From a checkpoint of a small image captioner.
Model: encoder norm layernorm, encoder activation gelu, decoder width 128, decoder layers 6, decoder norm layernorm.
Training: soap at rate 0.0015, batches of 256.
Data: trained on rendered solids tumbling over patterned floors, 97500 training examples, 36.0 epochs.
Rows from block 4 of the image encoder of a small image captioner, named by matrix and row number. Rows with one number belong to one neuron. Each number is 128 + 24 x the weight over its row's rms, rounded and kept within 0 to 255. All counts start at 0. Numbers have three digits each.
Before each neuron's rows are labels from the 100 images, of 14848, where the neuron reaches its highest value: "top examples" is what is common among them. Only what is clearly more common there than usual is listed. The data: rendered solids tumbling over patterned floors. In brackets: how many of the 100.
# fc1: MLP up (encoder.blocks.4.mlp.fc1.weight, 1280x320), inputs 160-319
# fc2: MLP down (encoder.blocks.4.mlp.fc2.weight, 320x1280, transposed), outputs 160-319

top examples: cone (26)
fc1.214:145132113088105112126137173152159135130128114102124103132134100119110132110127180118123153163149144128129107123080113108131143142148111086153104133132135088137112142099118127107137139123134120104117150118113103110109140146144159137122146167128135108141083152124149163108148091061117129154120183152109059152140110108089136113144138104163093114134127169142146117119102088143149129133171102116141082217130114109091114210141175135123188129127085157149147093122144137129104121144128086
fc2.214:135128097133120159128127154123166144141133135095109130151114150129132129167125130132097102090138116194111118134129145144093127150125152112131176112116097180099097128118097138143109149128159127180113099101114113127148146125130168096083117128136154147141147085109131182183080165116117130134125129158147163135167155163144145166117116138115102098164091116114130123123186165139116109152089128139108128126116152148125139127108160162106139117145151137108095119155073108107138119159114154

top examples: star block (26); twisted bar (26)
fc1.267:123148134151147130148092136090165122145153131149086156127119121136133164152143090110107137135136123138160119116119120156123124142119127156119136109115150116148118119130120091155092147062127135152154095144127131125078141159098121130104150135091137151117135139127140097173141124114177117152132166138175184153138105137107086093084164089118113118102150078136149125146148140107123144135108112159106174141109124101144119129198134161148137120170149164166147130126141146139109077128145134
fc2.267:172133084144127098116129107105153110138129121160159131155145147150120104103173096100162106117131150125132111092134096126133110150127144097161115100136088115089088118147140106129156117140119110120161154134136123154111140148117122135103115118128170127179120135175099099089135117150164160168155106173112104120115166118075179150188169151081130110132121117147113122104099141138111100108127112089105082089102107124084149101117151145100132110123167157127107142171111083101117118103125128

top examples: cone (42)
fc1.644:120108083097080088139117154116105152109135114095142110123140148136137094147100129127151172146122070145153125127061113133088135113140143113153090155095154088163119177122117159105077095109136104156107142144123090153094188097149153147097109124109119085163086131145167163077169114130125154141119135084105100096087131081182142114128124116161132152153125123112127116126154128154111126116134133147163129159129142123111144147147121159114130105120145126124129124106125160126143151120069088
fc2.644:089140122119139123144151131157167114164129132159156088147119142135132139171090123156130142141160118129088097101115088105116168146103138098112139103158107173083109133146184126127145124164052107139127126146141087117137069128127120121136082154146141140146113098124131121126112126175128115132126099121113147086127087122090160085138095100126118091163128115097093126136121142158087103135085117137132152103128153128132116134081124085120100119153196134087124092130111146146099105148142168

top examples: star block (34)
fc1.45:153138149102071105128137173114118109122095104152124124181095113154101096140111133130106122121113123135089154145173124139151146114154076109146158114146136147098133127129088137135078131109111136126117149150094089131116097113123127110156145094141175132113122141116079149126137161136134125125149157123198128082171154113108157122128105104133098129120196158127133124120122127145133143131152172104109165102128083138128083085145163108087119135145142092133149144093170161168142135160102148
fc2.45:122126154169115105147094126131125142111125163154135154125111124129117136145109162125147098138154146127130113127159183100159144077167141107141122136133108100185127135097143154199112120153152130111189155150122143156090163110121116141123067122128140144138127123101098146152112177127111092122155147099135125158111101146102128118115137090164125130141109131118141114107188109128151140137124128083172152175082120168125148100093091106100120153157104092146152143146134133187109132152144128

top examples: star block (65); largest object: star block (43); jack (38); largest object: jack (30)
fc1.307:143148122141116122129129174162126088128144104133166139116117117136096149167118088180108115170131109134099069113143083143144159102122127167093135124139105127135124116167117149093135134146133135137132133128130106113156121098153140114106159080147127123090138144119118102148131143104124132114128127139100077168167122199113111118167135113150094157128137149159111159124067134153100147124154140100140104139105132189096132167124097115099126155171153138138120105080161118162168139128125132
fc2.307:131123115165133162133143154193133145104131101128143116149167130171098166163137126130126119117169117150110102113157080185111128108140146169125144124137138126148139118112090109116119136131099106065143144117171156082128121095132164157147145157150130101186122139144135142140112166151147101135133136113099105116134133167109118138108117132126106123139093136149105130170110143128101121101120131106109139132112112165145143093137093141125086128224142164136135125139140147126166126142087114

top examples: cone (49); pyramid (26)
fc1.261:126145141153130110093134152141138123154127121144120111157134129134108103127075100132151129159094149131107142103109088143111086116103092121161164116144106139123115087117121103098116087087120133182123119125111139144054162161133146142167117129144116117143167138129136146149102124145119139133146167144098121152088143081122109113098124121139136166136096157130140094130100139130110156127110126111123119118118116179107104138119100123110142094122107130138140156153135093149185133112144088
fc2.261:083128114149098116155118096124091119140127153134150072123116099136120169147158169134130104123125165131122097147147137108134168120113162066114162103081101123077121155138117113134159121184127137142122098148111165091121127104135160135118129123117154115088093059132142135136117170095137135080133127128100143127105128132174115128156100138132163142136155148157126143136142096160116122130154113127119177127137139117119113093118159146126154118145108141104109120129097142122105131134190117

top examples: blue object (88); its colour: blue (44)
fc1.690:196143128099159129058113159151123119145151135162098149082149100142119150122157113104136121101136177125129161124154076133098171126123131164089158132158137089111160092153132135119142130088137086127103102168130171122145148120085154144124106137085128153086125131128137138136176134116170136144104116070153108117165141123113161100109160136164166147097170082152141102096124104114112107064130139107114140170094124121156105126137153117125152087187117121113121174161104116087103137159109140
fc2.690:130112145160080152140106130123168132160120152101135132129117150120112131115041137167099146135154123107138146140107146109123072128098149117091118130130135143114158085127147135148131135132129148141150147125112109122091141138161138080106106190152125114146128097132102157143129087161125125097147157123108155143166114115118152141145132132125174138157147107113128104139137153158157084156103136101108137138152132149139149138109145083070129135134122130137146087085138138107149118163112102

top examples: cone (34); pyramid (27)
fc1.149:148143088148120073124085168107126140137125101142112128120133128137128123118137185122160150132132144144129101111100161130121123097102082074143148080104136129129165127141156109135107110136102128139122107169119115148139147101129133134123128110164169123147129126130078143114161090098148116166102082140122111134136103083107152154160106052117105104070121120140111144104126117130140122138159126122123166158123120117101114088138136126112099109111112105180113168080146098116086140137139129
fc2.149:127111114100122139123146146142120162157098139109129120101146160104149127121111108140139145097132109119107152109113115107115153197154131129115057118119110074117154122125129142120132123162114100121105134130184142122091108102136130133109132155139164119097087114120128137127131137131147114079134096111116165126140165126127160119125102096109099147158148098093087085112152142129082108118086139080105128139150108158128146139081121092138131134204126119103114074096142121140128101116141152